config.yaml
encoder_arch: "swin"
encoder_norm: "layernorm"
encoder_patch_size: [2, 2]
text_encoder_layer_scale_init: 0.01
final_lr_fraction: 0.01
Rows from block 12 of the image encoder of a small contrastive image-text model, named by matrix and row number. Rows with one number within an expert belong to one neuron, the router's apart. Each number is 128 + 32 x the weight over its row's rms, rounded and kept within 0 to 255. All counts start at 0. Numbers have three digits each.
Before each expert's rows are labels from the 100 images, of 14976, where the router gives the expert most weight on average: "top examples" is what is common among them. Only what is clearly more common there than usual is listed. The data: rendered made-up planets. In brackets: how many of the 100.
# router: router (encoder.blocks.12.mlp.router.weight, 16x512), inputs 309-411
# up: expert up (encoder.blocks.12.mlp.up, 16x128x512), inputs 309-411
# down: expert down (encoder.blocks.12.mlp.down, 16x512x128, transposed), outputs 309-411

# expert 14
top examples: crescent (76); moons: zero (69)
router.14:092071101144141118110139143087132126139181135084144177121113080083121081094097099105180183093073120109152117110099113102164151106143131116131152154138141105139093100130147120147140126112142053139144136124169137156148136143118087134164089141096132175145185139126074078093141135110083091146098148160172141183109
up.6:156160163106127105130159095106194178165099175133122089139106139159117111138163109128079142154137086136208129140131083086133090095168205125111130161173142127140136133162198132112109124097099149132089127126091127184136113168096194102152110163123122154124116096093128105113121157112156147072131128095129111147120
down.6:071067070121124106117148101142111091142160138043089106054121134093147138110152193119121132163109117146173121140126076095143131067141139139113162149111154134134159100142089118100187119147113139130167125180136149159158178142119164137151099140095101132091121129073118166206209096139125095120113152104132165055077
up.7:098127128074127128140126102145153127153091109167118106106143211158109173144152077175061128154088126149120117098170111140158132112104110118118102111140145156136114140081145198112135107156066178103090126176085132129139127169123160169163174132184167136129114119151145177142134116077163151036135150125054068159156
down.7:146104132156078150175084095133108134108095117102144154187225082162139155134105136122087142187197050153168123155104122148139103167152101075129140063122083080132119134129190101167128134126129108137148122150152088081092140121183125091115101164143063192087132162156146153135077123137141163142146108078051124051182
up.8:099155171078078162141157153183163128081139135119117131157147117138128183160168105149079112100116069135115125159130176163124045163117225094104083159165105184057149141127068135161108110121116164117109066150139130172120101145126112122099095152121134144117177169146110167100196143171149138183163149152113082144164
down.8:144073067147108126145134139090113117130103168085154098107105139133155102138147110150150087127208135101067119124130127075168178120123105150085119121110102141154165219116119144072182132104100112124148135151154106088100149131148084112159114145154131135140145109151132172197145087177149076067122163106124113108069
up.9:146147140074118134150094082126141100097078165165136124126138119146132115174189162157086142171069105121157126164113116126116137121131171067119118130120082083092079112101152202135115110142134167142128082144139066149110135134109174140081172153093068117168112138144150188138124128144150157087144139118061080115106
down.9:084074056146142151159102147178128113143126094153185125138165110147114107126139087153164108134071145124168075129137170109136124144101110148144083164093038113128152047161179147140145113126156143139122161098123116131119118107179084162124148154104111152123162123165107115097108140145151158147133180144102160180125
up.10:093089132100129191125147156175149168141064222208102107072146165137179142151155146213122073161135157134116124127177128114124144121142200119126167098139120110073174160084146132154130190157139162125110147126064077135062096085105138093110186185166094095164123080162156181102135163134118184149187120152131133127136
down.10:158152141155099158132161128126127095120149133176129174110149137151145138117142151109169098075092127162118092080156144134129136159162140158146147228147143161120157148139137170128150105094096147129115074134129065106082121164213158155139169151086133167174110148164147157122135182167113177178122110106149111091120
up.11:131194183159044135115139119156154129172127123136131109123189110175173118166105147139098121097146150161154135133153146137077181060103119122133052140111136136128143095124124140075125048131145145118142141094076104188124149131146115119118147160157130097141105115167148146136121119133201112134177119154085127130148
down.11:115154165127144183125124168091095144157164139124142136146120156199079037073158123128107120146092123085112110092066159152111144139070105100089123092134179139164081090141044086124103139108146177093151126124103166170099128115199122124144135155167108173188120096148130159162092125136131138120111123161117121142153
up.12:124135140083129166179123141155199122089101099102114134128196123098105122126122152081086182120056119196165095124092155146128137134154095097120121126122142153129080111148142068156107122173155130201129113160138158088140148115117143137115181145059119145100122087166138124095132193111149122138132142132102117104117
down.12:107117148182093133125156104139156105110183142135150175047111140137125110194033093185153129070108138108120179141124122134175163131149095107129115090099132124139105084158124118118157178116150103116148152103096121134153089120169046111120104148133172107129154130154089139198075144093094121139132124098140128152152
up.13:105118096099182050119152166112126102091132169135098176162076123127087161104106095103180082057091092100155104140117126102151132156147139103131143122153144131122108094147163187154125106065123090135129082106161083145171074104126139137128099108163091102141143147111097122126124090108095101089128117113163145100117
down.13:114107091160163108111198167112073178081146142048145178109096095161161089083095058072161150128162124105128102093170101132151149140191074128114233096102105114157146088086143137153155126149135116129129114079127163104158143125077075068089119116149105162072157145066076128064161139124110107180126159138149170144134
up.14:137170127181082155128210097126162156123081178101105113168137154149112135131146162116065116169153079116124135073154096131111141115103180076099105112120089142128194159115131131108097094135122132145096126141119120120138120148151198127133122163110081088126130143145106101158145124156151143149106101145140151128123
down.14:087123123067157129116068149102099158090129092060104081091153156109220153206124152126083116104094143079119126115155089121169096119110155122115114129157118137082092152104112097112162102126179139129134088140116066141109143168114131134099117099160115170139149135144092114117106146130099060124142096138127125104100
up.15:153173106092101156158139130103144128088093077177179085206139100208168110118173161235095138192121133154070160136136141116128175114127160099136098152163131183094081174108108077130099186098175156094182118117123123122124147091071150172091127174149140105144122130143139175167162161123145141169086113144121145062145
down.15:109170081106141159178105122102137101123150089128160103146122149134123134171114058184175139153178109089119115129134134142121122173061140126164135134137199126152086124176094124122101047117134099132107146180094143107145127142081127138166138162177127049146166130157124155157153075154147092135136151100131119173113
up.16:162127117110099134130107113116120084119077145124056093126073159088097118135132120185140130160076185140147162125137108123108127125151161126109101116158122109117155189175080107109130126121174141130142087069115146123063127133088135119107123152132148130097142111123173100102148122136144138166093106077094169104094
down.16:131169147140157119091074144128160119122134084192147189107149097146158146138117082166172180138224103108158109189135115117114074090169136120138155132073083142143107138130122095187170210148132075255161112148169133143102119100105099117116125142138145150085163122142095180144183158095127146112131153102145122143102
up.17:135129117141161134106157120179147120111086179130097082181111158173105157146108138154144093119129099118116188095138101099144131156083145127112094074109113163111150179119115158138142115156087186136116160112099104096112117069147163108124139194079137085142118096164131173140118175145110126120139097156081137143112
down.17:113117168147129093136103083126123085106143112144152115150110080136131143121110133098135158108129119094117149118110187147088122101138137120118188113146125108125091139145094110097052121165162147143128146121094096102173106072080082158142101165098146068140110137132164104150164146160108186170114123135140183146120
up.18:093124162056136126115117096118190091114076122094128134144084130146120152127135045107103079122122068133163125161106155149159088144146141109152106158178130201087156071096157138104100042098112110137057141143143144146134131168064134147106117117180092098110182134108109146116156158102101137137124111093157094131145
down.18:126089153151209131132133125113110087158095152075093126109135105109096173121096114075072164136151159131146086201092129135155103148182096125151138040143116149123133092089162072123142119114157125102150104104157086122164185087119062079103148045176102091121128109118073131176087132104131176146181164051148152155094
up.19:081148145116069165118111158119127143140114126172064092198151136141115070086138100167072143172119144163099172161159139164132131117111149105106121129128192174098112193155142097115142190132191130108152117116137158143123115125088143137130102140184120083117125113164169168248129150107120097113140098174065102137127
down.19:124162115109131130146127116045132170147188157149095124168164124079200158174144131143120126110161128138175166131110182164129117116072158099163194176161143163138102138142146111119072125156162167107145161068105125173107119156085151200067158117129126126128099081110130131194201129157123160055126104175111119109120
up.20:140122122105139193133104083134111160092139134137055110151113161122166158073156103193100120128099139138115109143136185095120093128116093111201092121151109209090151078122163110148130169114191131125148138076078103175130104077144157083137148111102099106140163124186134166144173130118133136136152102098069125125100
down.20:158126163187187163118163132075078146140135152064103141140148139121128116099113121111120190156110099115138125192124149094167108162149110122045172118109131112160130168105089128055141091177120155150134142113131107093183077109137130144095121111112126071075161081125123135174095140107088163127105176112052132181148

# expert 7
top examples: rings (69)
router.7:147110164106068124183164156106156090116096133109108155134157075109079199101153106132087109151079086082106141083086132112146149177115151141165079099113087150149137149057093123173195145095086073157136139126191092085155057069163146113153120135127159107134100194237133131097105102163141094107192087062134127163175
up.6:093089083152140098137170120061163115146093093115160111124147147134165134181094134095119146105069131083163159140157126193148134139119122104108135129151160163122183119152130174091074113166135134124104180142098142127120166103078132178103196053163145139115125122101116081172197156101104136114112134178126155101134
down.6:129136178153128111094175069094119110138208095087130155095068104100109142064143162121139129118185136121108165111073098084154079107142122144135067148169101087142130105164106112117115132127112136108185108148126162203143169110115147103135112103142196151167102123084154130101107152142175132168145141160176138156140
up.7:087157140094140156130116115139138102149143146130173102147103162165176136180116111131144078146136109132124126117145153143167094077117163142098127172166129157110172127109130139108093083125116125078105074152094138168083147116096179162162161121180170115124088085138133196191112192055131107120134155155115131099099
down.7:132127096073147096062106168066111120146134119126154093115137156061181144118210184085135149112162129142103160140150112093142147166109109227157140204076180087097177108134102146067109143128122077123124155113114145141115117132107140184139126122115193145106084058113078153166089137142126154044111075109101125111098
up.8:112129168092096160175066128149101082120100079113173127127117118113108139131136123128156182114065184117097154108114138137131101145121142176100110142156110182127102185097102147193153160117168141191187124118111100124168106087157089118116099147120189091071077127157138093099128125149114155127151103115153162102133
down.8:144156162072113105140107170131163125131104109170158143065195117120009144070142127158131171128058152136127114105103158115113170160126135170111131165147151176157159092136127109170148128154146096138103156144139149145151036143164168116105104157133117138100155131134150148098110142134178149127160101112143136150106
up.9:126054079121148112086148148119105116079192069105189139086121107120166097165080142110198180122172121136128050154119154083107168151170172154098151109119156113178117090131102141100087097147132124123144153091150129125113184146111162059138168107082155115131125182055105118131126090118123144141128141116203143108204
down.9:171158188108158122150146113122117119119160121074143107075182132037129178117162094157162095172145164132101076119127136093156114113122149109109117098100166104184067156141157085194144144124149099153157165163139137147128084157115113148140134139108136164148100123129173144167149084046120183097144129085104182062115
up.10:112155088103128109148129131221098151182138116133123167195174164121126142097144079140146072174150080118128106158138144136087110146082111139093159097114172135114107104134054176115148100105133123109162084162107115074072144139121129112064128145117136120090102153135125163107152101142117058118160119112075117149110
down.10:122094132114184104150186128111209135134196098099111124124099143145077101073150072123118183071103210135066157068072126086133157114165119080142178135072173130173108116091199131158161130117131159113062156102144047177169081101137161142143126075137098144104140140133092115144142125160162112124083096125130108163175
up.11:168135144105084148127130123112103163134071161142130034139109116154159120130148168178119157122153164145153193137168126104075144130147153152147123156121114128152160165134141093127173197141213185152202193124106084155172134127124119143139154119107094115145091053120142173169108143118162094114140096099063144112097
down.11:093174139099113120176130170198153123143188154120181092143154127217066090136201122145107125134156118103193072146167114091190169123114147163136073152198120096103101126111153087152124156197100140107099120150108152171108111135136094143128143149110185131118150145134154129123193142111137059176120155148133100178157
up.12:154102170184100180119182138127168091164050148164127178124202097110080168070167127117093119150143124126162125109156080120115168145131138095145164118122088171124094136086153124138189135040116117131054097070173139100175097119150107127133092146127139101115130137157137129121092128107124078155211108126183127137127
down.12:123132206172063102117126125134131175142092181136135109130155115132110155105136136155136153084119124073118076162120094088162169150137101140118150118175155109097111157154148110133164160087181129110114101111142127123184030090162116142185132150083182118119179136137148096140153092069117115142128052127077138151080
up.13:150167166223108148099160145173152138164074173156096151153174116148122156093128130142078067121120194140173123123087052183106142108165099136131153123163127120121091095145179115130143081088103088145086099082169126109158088144158119127143070100163165112149172156116140127141077105118143156147152138173183094120160
down.13:099130188090098093134084150112151126104167181136098155110140099150102181132186141098113099082132113142201108093153094156120116103112116139095161130175147079085100175109138087163143094090105047141123157110043118056124053157154114095178093146162146086110141157140113107128126121139114124096164090162145068173174
up.14:118120057144200172084097060162093136124186083111134100124078177175158076127116125101161112088147167169186122159164124157111111103131121121121169109140128128071119136146107156059115126162126176053119114131090172186068148136101151138118143137180094122123113101096159131142145147100060118189136147156129191104142
down.14:112126132103099128123169137179143148115125111107131098205108090135103134128133182132139133237148119168120092173107116135135103076083196111145149138185082098099171110186120182155071150117160165114177101140121148095067161090106148154073113106175097101107123101154148156167156174136097127095169078081140128121167
up.15:131182180153109090157100114149109118134061174155107151189155110175129144048106112153181080124124159126205133118177076079095124081115154174156152106135139139105119132154112145110143105098122095108105069085149172111123129099117106125152129118168139064126130153095150122121119072082130078108146119174164119131148
down.15:184167200163064120096129143150134144144081153161113163160166132080130177142163133133118121136105145106115173043138091127127167113143043149095165084139160092117107160129170132101115124116090104157094126168109171146171089117221157109185058103136162145158185156140135099118105118128152046131134110143106103121121
up.16:134112055138173082150124120170032137078183101122144127128143145092130156167141137100177123103125182069121091139130134148130153104106136140103178126092101127143118121142038164106110104150181143101181101153106071074105218127116134106097151124102086128163085156103183132143138095185082077131147154106105168072112
down.16:162091141063122124090107131061115082134107149176104117064071156159102125125141086115107162123110151124096163130148133095102161146101184138189140124128136116125198155107180099200135138077150059148155178137169092107122077062070198123203148169130178132138106157162136180222144102127136138087096039125124093175059
up.17:174171183128121163152130100100119112160033163120106158152139143140124124069137104144102169131057141134150154111157125109116111121146118138127142125109065187123085150134147114128139122105153136156111140161201110143168082127113076096115092139134135102079122107119132123049089121129129090157162072127224132132134
down.17:087137145127104153154186146155118121065090125122180102132173113132082193124162159149125158109138096080135146076170154119134170120110152129185129086074155128126123195104137046108155143131108085157086086133117142099153082157154125143128087193139125113119121168124112123105130111139128132124143102192124084115128
up.18:135127101121127067097171139134126132150195043121108069128125141186157103125111148135093131131143149147084135160102100086112197143118122128179096177146166139106191092132085101110118159179149138137139121162082111160122200124131134144133187159129191182149144072125129108131193166049152106200130136117063119151161
down.18:157145129122154114130137087141127070138159146065096066109145115191123143157118137109132164138145087152081130092152122093133145052147154115157088192113128148205115170116095144176132064141174177099122039143180160139148122162166075179070130106160110154113154136197093094127091136133162090165197120124115101101124
up.19:125127115134169082133116117158060143118193097145133133127156165082116172167161099082117115157174130062101096146117128126129155148101133134154120093122074144116142095097058150124119087100153147108187104134108123065094151139116099037078118153118029154131082163130123132130139084224106128140133141125110177120122
down.19:193095085133161119104152109060167113099133154145118165061156135092052170094135084087135168129103128168128095090103139097103130128121109128161136118139142113164186100129150060152192160170122071157104184082183152105146063096164172077170155145077187124152136077128130164160145119135126163079111061137087110126032
up.20:084080060102180129090135090106171089168136112100097131129078158143136085175045139095195104141120116150157133124143159155122122122187127150091193130162154120113137105153136172102090069170161172092109154102120148085064181116104129158138161120111140098097089097082089136160133140088054092148085071114132124090127
down.20:120114114115092207132119189100094176142196177095192134098143152112114140131181119158127101123169189148099125141168134143121032184089128147166149089118171095159180139164162083120143136150196158148173125113109102050182133076174178125145075105087159115126102115140142127153134065098110082135164096151118167121164

# expert 6
top examples: moons: three (62); full (57)
router.6:100172103098120113113157124169115139143088150113170111202131164132093116143120162091089136145151163120129146149145167124165169149094116113122139141162103141067166222129094163116111087150124178122108075126082172135128152121122161155188155119155132146189084076165167111115147130120122049113079145090114159092112
up.6:118126141164117056136164178083145192165095133167148090126193143113113186163137116100128062149071113131086108130126147076118153154126096131140132124145151055142156101130193127117073083100134082134095137141175083136180106121126136183152076101107168173147167157130081094186142147104103209052170129123128066188117
down.6:119097113148093156116116137112174121135077141173067094075141138088047106126133120136128098134153141111125084156096059157166076115107113161113114134132142193148125122139142021110103178156173143152093185144148121115158109160122088140126110060071163117117106122118112116122144124115108158128151099095142112155104
up.7:192089165180144098072136132070163146134149166162106115106096065116132155136129165149200063089128112183134100169089107123114151131158111200146155076198133094142168099144168122151093142154140099121116132150139090100156095143089140171127150106137197138122184146093077139163123152023114163057134061150111100116102
down.7:123123140117162105140166102135198117144081124133036036154122114139097110163104136163136120081065137120114116110129090138115085097164105224099094174128181127160166127146136074132154161155081130164160125160124159110135136094175162103173114136128141125100191148131182107173173125108086157138179097105070133094102
up.8:150176166137107148072163112151184170163145110142122093151108157175186183090166150134138091100079146165187121090145147160063147071110086175107076096107134108101139148173100107110118089143150149082092095160116103137113166104117148169126114142112131079089130113121148129099188154141177159147143101138116116096129
down.8:130089176128174131126143156145073155138138158174070141147090140093174142132124141084189125106130172073173136062127089100118165145175141124135205112113121049159087122093145126089137108117083129126149139151171099062067141175138201094207125065112103154143097074109122186186153098182100071139112079093127122093113
up.9:188155186159100129091165122130144141165116145145066060113147072154128162113165142171120141115155136133094128085131097094070162111136100125171055130113121118112158061156164148157157110143130140104066097150153088143174095110135093147102093196139130128106193153119105097070117139110178149130200088149082087204129
down.9:113145137097093147147142080126111147149159148148136123066118172087136156159149135098167116111139163163027089112128092065150101155108085206125114141087096084180159138164172124146134107113141170094098191160136105116146132140102209163178158142138124139177103121120049116152130138212127137119096120139144083123094
up.10:130131106126129096104144110122156131155095118095147111134119129141089193110150136103093110109023078125114076090088159072145133139186081101141149150135118106112101125089162106116170084097097119159112172151197136125145098077108144122211127153121047165154102169102107092115150100118092097092134075135177102173092
down.10:102108149090174121085080102103157096166117192135121117086115136121101141085155157157181130111103159132102101071130162132147142138122094167122111086109153181097121168125109104150143102111140069187178146178181140084167088057112153130168097067075126176162109175088169133104106109146111155102104107127134165123123
up.11:135219170145115147118173111164136131167140116096100075144171130149126133107149163137096106083160167120139112088146111174074124146140111110108067143095151161121092081158138137144120107158117173056083073131144137162114140146127077142083084195150126138081143099095166147092121204122148210148134137131109102154157
down.11:180078100132179116109120142119144135125136137144137089108106176135105126083128148114128148116138104105116114099121137079134114183120085167132138101113075113179164131112140165143190126126117131160143166161205128095098111152123218096117142141109042106140091129097158118153222123183160131086102062116133125119084
up.12:131101067070113183062148121154172060106105135044129192176146171082096086102112116098128088158104069134130061127133137181109110122146102122126108154107183176079101151075100100181110079116077124143125117113109143078048099107176137068127157141111183140144112183164114158153138171147138122125126140138113125138158
down.12:121066179091129126151185125114080105106093173130137091112108110102078102116176204115139154167125141157132080151170141160097200181133134153141142072087126112157125181113167136135079135111112139151228105124158137108102113116161127106147147118099158129153075114087151131126187125123174085155059108157072128103122
up.13:148164122111169089087072096093166092088142094139107118060138111068197137134085158099192141086148152167128158129128091174103129172123101136145100153150172121149101140165153141142061132201141126119096107141135107175123108144118072127085165129095170133113159109144116145174137160131110158128154160137077113083108
down.13:154170130115112154118130116080203115151158165165112114171176160071166146124197106158069169141046155102093177144094167152174126118076105110165114190164130145146136087144123170120166142158132122088056138151146180135158130144129092131093151122106159151155131104171028136168103097145128174076175084117149022148123
up.14:159131151148125095091153139093158112129127118096142113088112073088169093135114119116110119076158111125054080139094156120120105145124129179143079189099138133197197032116135084161150127124105073145126116114130091202088096114065104120088145122086141123081182149135089139160119131059099158130171125073129101140147
down.14:187095137194152129142180110172112156147119111140115102127154105147125123130064144128100047135152064099143093053168173162156102086169113151119142083096139112099176161098166151121172157158089162168092099147158108126158075158170127108135117112128099064110168097128144123074067163110161139169127142119092119166131
up.15:099073120148117138106117143113113151102132121120175117096156142088085143117125077134105158143046081134098138048138171093157146106135135114118143098125126094170113146132133120124219133090139087142124178115198103121208095120103147113164123127085094163102141142116061110127108110178120093129051079166201108177105
down.15:125194170139107117064146111126176115141126143124160156132169148106153106077133099107154114163077150183137154122131118185106111150085071148116099142178138090124139137152128147159140153063055111208134125151117107143100077035101093125093148164160143195149073111191113142118136137146114132111170113167132140107151
up.16:112153095080154129112115124086144087116124048082120151130121126117137141120138126124148115077059159103129039099132136168081079158179066119078155150120200140160142098188140145175107122157134160135086167192150117142116135079119154147118124140115102159162115118073130117080156144150115147097094124123148148078095
down.16:068070087110151122099113196139083110118129202119154081165164168041061114098121113140170133119122112088108136115183088087159138115156107084127202118127123073152083166145162186061144125093096062159140165128214133073147085182145156147246118090092172141151134088082123137165167138140132099090092075141118126143108
up.17:126124088187141057110168155103120158114180096122098121124137081173170056128149143178147074133135151176084083155056123098097172094128153073193186132163124104156105036160162073103108103151143124078149191128116097182145163100136126147113113125103132139121148128110108083128133123095152179126141119168143082097207
down.17:119091152139147111133138084192166106071175189155091142144164128108119078122076099085099107126141149082098104137121126150086172097097166151118167088140124073137159057097150229151131204199168111124071169097098065126187074093098131133218110108104134140151164167131125151111155137096143162096128102121112104133128
up.18:177158129155157111118169130091172129114150105120149100089107076118142151135132145128152116112087101152097129104044102102103128143140115177196088120106173093200102053144096048170114125109147112149126142134160118151110129072137162175146150104052206105107162129092093129097101090049101170093078117123101147123132
down.18:157124137112110104127146131110108061190102142151107121094127149073122167146160131128165108062139124112115090145150095053176104093129115163142116094097155094092106030104137088067158197084128112137172130186061108072151130151096097122100075136095148129155106086141103137192142163160116113116111097165052100128120
up.19:120111150118209082149096102094120107144164064123109154087124118113163140124081068088181084124097094104136059106078169102116145076172116137147169114166133096112129115127134101137118142087113104135119163145191112125108132115123103129119077129144110145073117174068124134109161091130125125159143085109168205137158
down.19:137095121097156095157130151077176066115126117127101117120162066025141077172132107165143109101106174112142186096202108081147175124097134212147148110155055139118102150182128120098091158126171095151169146150166062172107142154067126080139143095130132116089138112084120063127079128117114060109123116187119149179155
up.20:144147144114129117142101102064131142117144126106145105085123111111154126119093077163121100086105159129101105115097152130112084159145122206190134117087110080226138092164187099120156095162116105126111171140136111121183098129161095141133068163063147149098188094168102147134081191126115216134185141177151122144188
down.20:120165152137129115142133105138124192132134138154155111165150151139116073175137121149090136167132070135134066090182124140130173153187153041130156119171121147170103097107169090135095134154089125066136145220127122173139105172136150126134178092158072120097134128147092126194112197148074096096161113135128124102136

# expert 15
top examples: rings (67)
router.15:146117139137156126164091100150059128154103083121162131151167113154186084126126110104146090105131189092167125169143154171099146132095189145103125141153159112103112126169084159128108133174165154140125095137109110179137165155063069154111081133123138144099080142089183147116201098137084117148211148109176174077172
up.6:154133146135151186161126077142146102111114113115163105077123110147129176177104112096134137124092181126148140088101200120133133209111110166171088123120082120166122120122135140184123114180140173103122076120119145171085144083130095136076127130086150150095107075155150157103105163120165141128157067086113147113164
down.6:157178150144139125125136127118098102099087077115148133104096032142124167149114150130160183085070140160151071144122138090173137112133058179168096119158152167109085152142108075159127138152143158190135113180121162111131134132149096181105103096153127183119165149117126116081122165095119103182152162079172157113220
up.7:094123187155145125128170148121150150130072134089144148156135126157117146129125060152088071095146110118147103147195125129186130151133157125137141131176147140103128107125163171153066051144053112103057115136129179135146103125137097174136117176123125159149154165121122115111124124125115179134087163160128091171148
down.7:160073128122121136145136154104160132147083134123127155059142105121132158107098118126150153090158125074100095125174117116106116160119108183148124056123089100098095111076138120167082135110136098109185141131106109109130103157115101166125156121145192131134128112092147078133124152152106061091155139096179205128145
up.8:075086142102120087106087185066183105145099121095103158171118106156120143108153134169127079147108082143050139089140125101166091100126092087152090131157171149138114133120149178164086109106135122102099132094137110152130082076155140135132134184163134153092109118155105123170114135118152127097069115174150089159122
down.8:127146122141134122035055118150147133137185178106107139090087148136074107097147120080163133132132106108122157143143179110128127124129090190125205161112130134144082168100141101133124091115097136110160143102093130123093169121128138114158140156158144107184153134074123110130172122142106107097119169141190172082119
up.9:224157150162147156166153096141151088139105105134142080080134085123123183162102140134091144117106149164137139145096178119124123181128134123156056109144085159164112115119155094161141135180122127143110089123137074129125106079137102118089119089075148110081121116208147142102102132056167150125163072076091142154153
down.9:151153121193086086151160097123211104110052131088190163087141081152117139103108127118136163105138170089141127154116100171171159134144078136131127140151150170104089149105111091142093161160149146160138112136115136140160134135131112160098133066134155190096181109118131042109120178135091110131183138101183171135158
up.10:190143132172161178178120098156140145124088130111106065107124089174132151177113167162107142087110134156164144132090189108107118195143137156149092122137113177171136103129135117175112108187119165140120092086119119166102127087134105149117100122087165118102109105161119131098093181078176166115138060116137147128147
down.10:140135165191131138119135063133157101138100088145100111088115120093103125118144118130137201099088125119149165160099101089118106111162071131160104129154182148089089158129126071143119174113122110177113098135116122137163125141177093189105156078145136195114201130119139090101115152087090119163154151084140142151182
up.11:104126163123140138078185127120169112079141141149095133124158143118108138131123101142117095161115091156092110131151108102112135137119108105140140112161154109122132086092122093124093075106084120060112130095134092094126104124178152138117179082122147132195123172179104183192097145106175138109107135131108130156107
down.11:102164085095132200119107102100139194196145170078138126151126169137108093183120147074128159096182125170184135158145129168142109120127114103071131128097077177104162139117025130120103085138109110071106161124124140209147121143095110124121144174133076138182107108076122147168102127129168117082182144116129128104144
up.12:051118109126121106093118152102144111069138126055139170130124116135116089113119096225143090180144131116141100144135103134127146128082157064140135137148179129132154113132116111090067126122137093110157138114086160129102121127125094107120131144106143098167146118102140165121133145131142164155099167111115152133169
down.12:061187133111106108180070147134103135169174169145133147121160119137131134161120118177140087173197155090094129158177117207125142124099181077145156112067158100104113102113145119087097120204161090075213115114090182085114214181135144131093111207168152107126117156115196142155148101112153098171160127160084122105154
up.13:117101141148149124120156169114117123135059126172081157128046194083127135161091132164125105146132115193118155138070135091098107096149095124185177064113140122138173103075139069112138148055098114093102191098167071151151108092138135097140089127107164160186164179110074140137150138149128075113136101141119133132113
down.13:139118117121089119108102108109104146111151085117155137159149087119142108157143105154135145168148165148152173100186127145082115115118161090161169129101159102117151154103149133199107133195119143154125069132150168114175103059076115153080120145139177171078128160129102061104135104123223158091116108164185081181173
up.14:076131088136102093111152202053166126106138143110140165134155152094090142140141154174096105144097115110128099090100097142083091142133105121166125152201198109171119104116159119133115150120123080130132149091168131114199085104153096131147127121089128107194182112121113127139104127096157183099062113164099140194106
down.14:152115100107162117109093110143147127147134124139060121138111129120135102138068106168183140126101185138088176118144135177083148121105079105098176094115106133161172081116135155020136172142085133093104092120113150137083157150071112149124159142116169120165143090126108093159101122119139138184080090105114153144114
up.15:144088154151115130143098198120084119097132114118153127095180109085151123123111194090157121152121152137117108147135156146111151179084097141097161143120138113184129161055130104152114150127121088190156108145109130046083144148139104104111203062057136173119130132159127131159164127157166092082160167111099152108195
down.15:120134097195126128130114100089132091098163157132073119103113136147129080123114134139141114108147183128191159108148124071147145112130098081122140086084141138138129146119125153086070135132112108102145129032111058074202124135174077139109087095090100088187131112114153122108114075171140131145149139125138152097183
up.16:094116132140102133140102141072113138101163159120178158142107147090180096142132113192144082154184110158143103127111101138164129164074187101152185139157193151150146114119149138101075115112088075144164180125126152162120105120131097126128145117106157157156152136107142150141133103158146167125114144167133118117156
down.16:081140138143115162190118170102103160158125162160149143151149143173178120111130108166158090135172168072110143086185079134111127165109123143118189147053146132077096128087115118104097170105123109120140165091063203096109140213129141147106129174169174030103109080114168155127141137122152096163092137178125198078125
up.17:074072056108131126133130167061154094103170156122121171128123113097140100137094140135116092162154153117122130134131115176136103182096121076128155152171162171184140117100137108124095168146152087142155190144098151097113096113141105117123174130115139129161139104121159142158122115156123121123122173104097122121151
down.17:169139142161125117151073152071098125163180172127128171140145141155140118114156130202108152176162180172158165103201130108121176127087159153112158117122112130070138161155129106090107182121162084126143165086086180096115126142112056113123115149107152122087118148113109109136069097108137129105105144193150183103136
up.18:168180208173125205139136116118167108147117117101152091128115081202122139153152123180093102139109106168163152133143149162115144151148120094146054150153142180115119097135149138157109087151141150123063106119103167170104128081139095147108091167092184180125162140180139133076103179080144131180117088126144137184193
down.18:105158138155087169140136138188123128119099135149145185143113089171129083110170093123135148120155154080128101152119092122183130122137098109165113116130165128130105150109117128115094136144204175189169152141079138161163158137166093157154121096084133184139160095133151067098083166127167117093130160155136181150195
up.19:077102091129113166087125157136142107101191149077141143179139131127140115150131125169105122137141146142174146137125032129163115130093168059099155123121165132103135158127116160093110109171116128116170146117121148125095107116126121136143144142141143130177207121083143157156153122134149140145124164158131123108146
down.19:110164099172052118226160145128137153185149117099175173143174139123138096151122124201143149149170156072152136125184131125138117140164149193157174131127138103089111109119121115051069225097150140100173196120011135143132197143093123131113086150174102105081161134124108105206121151125100126163102132152173169108181
up.20:140098112090124092131108112036098164090119106117094121093098122095082130111091133101123176098106117157074077084082136082104129135109086119155142185143168141192150167108156056151158174112177078173134165143165148125190136102130153103176174056104119174192144126124124106165145144136161115067092126102119113104092
down.20:127107080228163071104138070137084072133165132109122157176137120137138154166061142063158134077132155106143138149129131135102142100127099113100154121097141143127120136097096112100140170145153111101090120096111106097106099122192128093107169104131133146132057138161113144086141148101106082175165139128086153087151